Weights of a small CTC audio transcriber.
Data: trained on single English nouns, adjectives and verbs, spoken by a formant synthesiser in many voices, 78125 training examples, 11.0 epochs.
Rows from block 4, named by matrix and row number. Rows with one number belong to one channel. Each number is 200 + 40 x the weight over its row's rms, rounded and kept within 0 to 999. All counts start at 0. After the name is the row's rms in percent of the matrix's.
# filt: filter width-3 conv, dilation 16 (model.blocks.4.filt.weight, 384x384x3), inputs 0-25, a 3 kernel for each
# gate: gate width-3 conv, dilation 16 (model.blocks.4.gate.weight, 384x384x3), inputs 0-25, a 3 kernel for each
# out: residual pointwise conv (model.blocks.4.out.weight, 384x384x1, transposed), outputs 0-76
filt.261,096,136,181,185,200,230,178,193,214,271,211,129,172,151,200,209,185,178,134,168,143,219,237,208,214,204,213,187,169,240,202,166,201,147,137,166,141,127,177,159,131,194,192,186,167,128,154,232,173,190,226,155,114,218,202,135,196,118,216,155,172,245,183,161,163,204,148,172,208,230,170,149,211,167,174,176,75,214,165
gate.261,092,205,256,221,207,214,162,186,215,253,240,210,207,220,239,249,226,243,223,247,194,239,202,144,177,185,237,158,123,262,245,258,227,163,184,262,186,222,238,197,214,281,227,223,196,130,189,222,156,245,219,130,249,211,207,196,236,175,340,193,100,197,187,146,195,227,143,165,235,282,198,244,234,217,192,170,220,257,186
out.261,090,126,219,248,196,222,185,192,243,249,252,113,149,136,134,179,182,198,185,140,215,256,186,175,213,180,137,287,170,180,139,272,165,201,184,189,269,219,215,172,172,289,226,147,160,187,176,200,154,199,218,179,205,168,185,195,242,175,166,167,154,182,196,196,194,183,150,222,216,261,232,198,216,176,217,153,235,150
filt.262,091,260,135,148,176,202,184,276,196,217,149,207,217,285,188,233,201,127,177,245,259,203,174,226,231,204,155,209,213,137,207,203,164,161,254,123,249,271,189,234,245,129,172,232,167,211,155,161,165,174,193,198,256,256,219,177,107,183,234,222,234,136,216,185,166,147,191,261,179,182,250,182,229,174,193,203,238,102,145
gate.262,095,232,189,221,236,264,181,275,205,213,165,190,194,253,205,253,209,216,243,260,156,227,209,320,181,200,249,253,256,267,250,194,200,242,210,276,251,233,225,252,228,195,219,153,223,245,176,180,137,200,248,203,176,152,198,172,200,225,191,197,212,167,254,155,208,267,190,214,189,253,194,208,243,190,188,139,159,162,196
out.262,086,201,198,176,241,148,224,214,247,204,188,275,200,199,160,232,217,205,214,185,161,303,215,183,262,279,134,239,213,264,129,188,183,144,211,198,248,191,161,190,191,247,178,186,206,174,227,284,241,203,184,236,208,207,159,252,147,211,255,166,211,175,206,184,201,150,206,254,161,308,202,224,170,156,174,191,242,214
filt.263,090,144,224,185,236,211,209,175,207,215,228,210,227,185,205,188,126,238,224,160,263,190,255,231,204,172,235,154,143,256,117,206,221,170,159,202,220,171,224,181,193,224,194,190,196,188,225,296,190,234,231,241,235,241,155,151,269,173,227,206,249,214,235,186,214,241,199,169,215,155,182,190,187,261,249,195,162,263,191
gate.263,095,192,227,209,190,102,172,180,219,164,220,239,194,202,268,200,263,239,205,203,315,155,163,176,177,242,139,175,239,141,181,142,193,197,265,175,172,210,247,179,164,173,194,205,172,206,176,120,146,224,120,221,209,200,183,249,178,175,211,190,217,216,128,166,197,80,178,197,205,162,212,224,164,135,164,165,200,173,173
out.263,072,259,187,174,173,187,216,211,123,231,275,229,169,207,257,210,273,191,201,231,187,220,170,204,232,181,219,201,121,215,179,206,216,235,197,206,191,261,299,257,171,244,180,208,254,293,247,207,231,217,176,189,185,235,216,169,150,159,230,213,183,203,185,144,159,224,213,263,197,264,271,182,155,235,264,226,173,179
filt.264,101,171,251,211,170,188,187,119,188,193,326,226,174,150,232,218,205,221,180,224,228,130,206,208,162,149,215,130,136,226,160,205,260,190,149,233,217,164,254,209,154,246,221,196,217,153,184,221,199,195,229,200,192,223,130,196,255,162,212,235,181,224,200,150,181,223,152,135,187,173,180,207,156,206,227,158,174,260,224
gate.264,096,226,281,201,191,169,229,214,219,164,191,291,233,231,247,172,240,213,196,199,247,170,174,184,238,213,171,247,209,199,250,237,237,214,290,206,193,254,198,190,251,282,224,233,207,224,194,176,249,190,162,264,185,171,192,225,184,223,192,195,200,163,169,225,221,177,237,229,181,186,220,222,205,141,264,230,231,231,207
out.264,087,147,225,241,181,203,242,191,176,206,218,250,189,248,232,185,222,259,226,224,259,212,215,208,189,172,159,188,140,240,245,234,192,199,221,188,205,237,224,253,165,186,186,235,203,218,239,176,179,175,199,137,151,173,221,180,206,153,174,164,179,232,225,211,187,211,185,210,213,196,186,152,197,171,242,164,167,270
filt.265,098,178,190,160,236,209,176,148,264,268,225,139,150,144,229,223,186,142,124,161,170,239,268,203,186,171,219,194,166,229,150,213,168,127,192,229,180,172,187,215,187,188,148,214,165,160,215,178,141,219,202,170,134,194,208,186,179,121,155,227,233,240,133,187,236,201,147,152,237,200,156,209,210,235,161,191,181,205,143
gate.265,102,228,189,226,180,186,192,235,204,238,231,331,204,231,184,259,200,251,250,286,236,223,235,247,226,170,244,217,238,266,233,200,232,172,224,233,289,242,155,287,219,192,234,175,204,189,191,165,187,166,181,237,207,132,164,180,222,207,154,228,233,172,240,183,171,242,220,232,196,204,232,272,221,206,208,132,171,133,205
out.265,117,172,240,257,131,230,157,147,184,181,160,137,194,210,197,160,172,214,209,145,238,139,153,185,132,180,190,168,164,251,247,208,206,206,163,197,203,167,168,191,194,128,141,238,122,150,140,136,160,165,219,159,159,203,208,176,264,142,194,166,248,218,203,239,169,228,174,189,219,172,163,184,219,192,177,208,177,192
filt.266,104,180,191,238,181,201,166,188,247,223,231,223,142,182,211,263,272,148,174,160,166,254,163,252,152,264,247,194,251,261,224,152,163,212,236,207,185,161,178,257,211,194,182,191,175,200,200,197,219,234,196,202,131,227,367,245,190,200,192,188,188,184,214,160,223,203,146,205,201,248,199,228,194,100,223,198,201,186,233
gate.266,102,230,198,282,173,222,192,231,219,148,224,225,252,229,189,195,156,186,308,280,189,198,202,280,187,150,185,166,172,255,182,233,165,235,201,230,259,235,204,234,225,233,272,178,137,241,165,212,253,120,186,223,228,193,122,141,180,255,177,133,234,167,216,184,164,252,248,204,207,160,243,206,208,265,231,202,168,184,285
out.266,118,200,162,218,285,220,285,254,185,216,144,257,208,228,203,199,139,222,193,237,311,236,202,215,167,136,218,155,270,205,176,264,232,191,188,292,172,253,212,186,199,243,274,162,202,258,269,167,182,215,167,179,250,173,254,234,219,226,131,246,113,228,218,209,201,131,175,155,211,159,173,237,148,228,289,214,108,211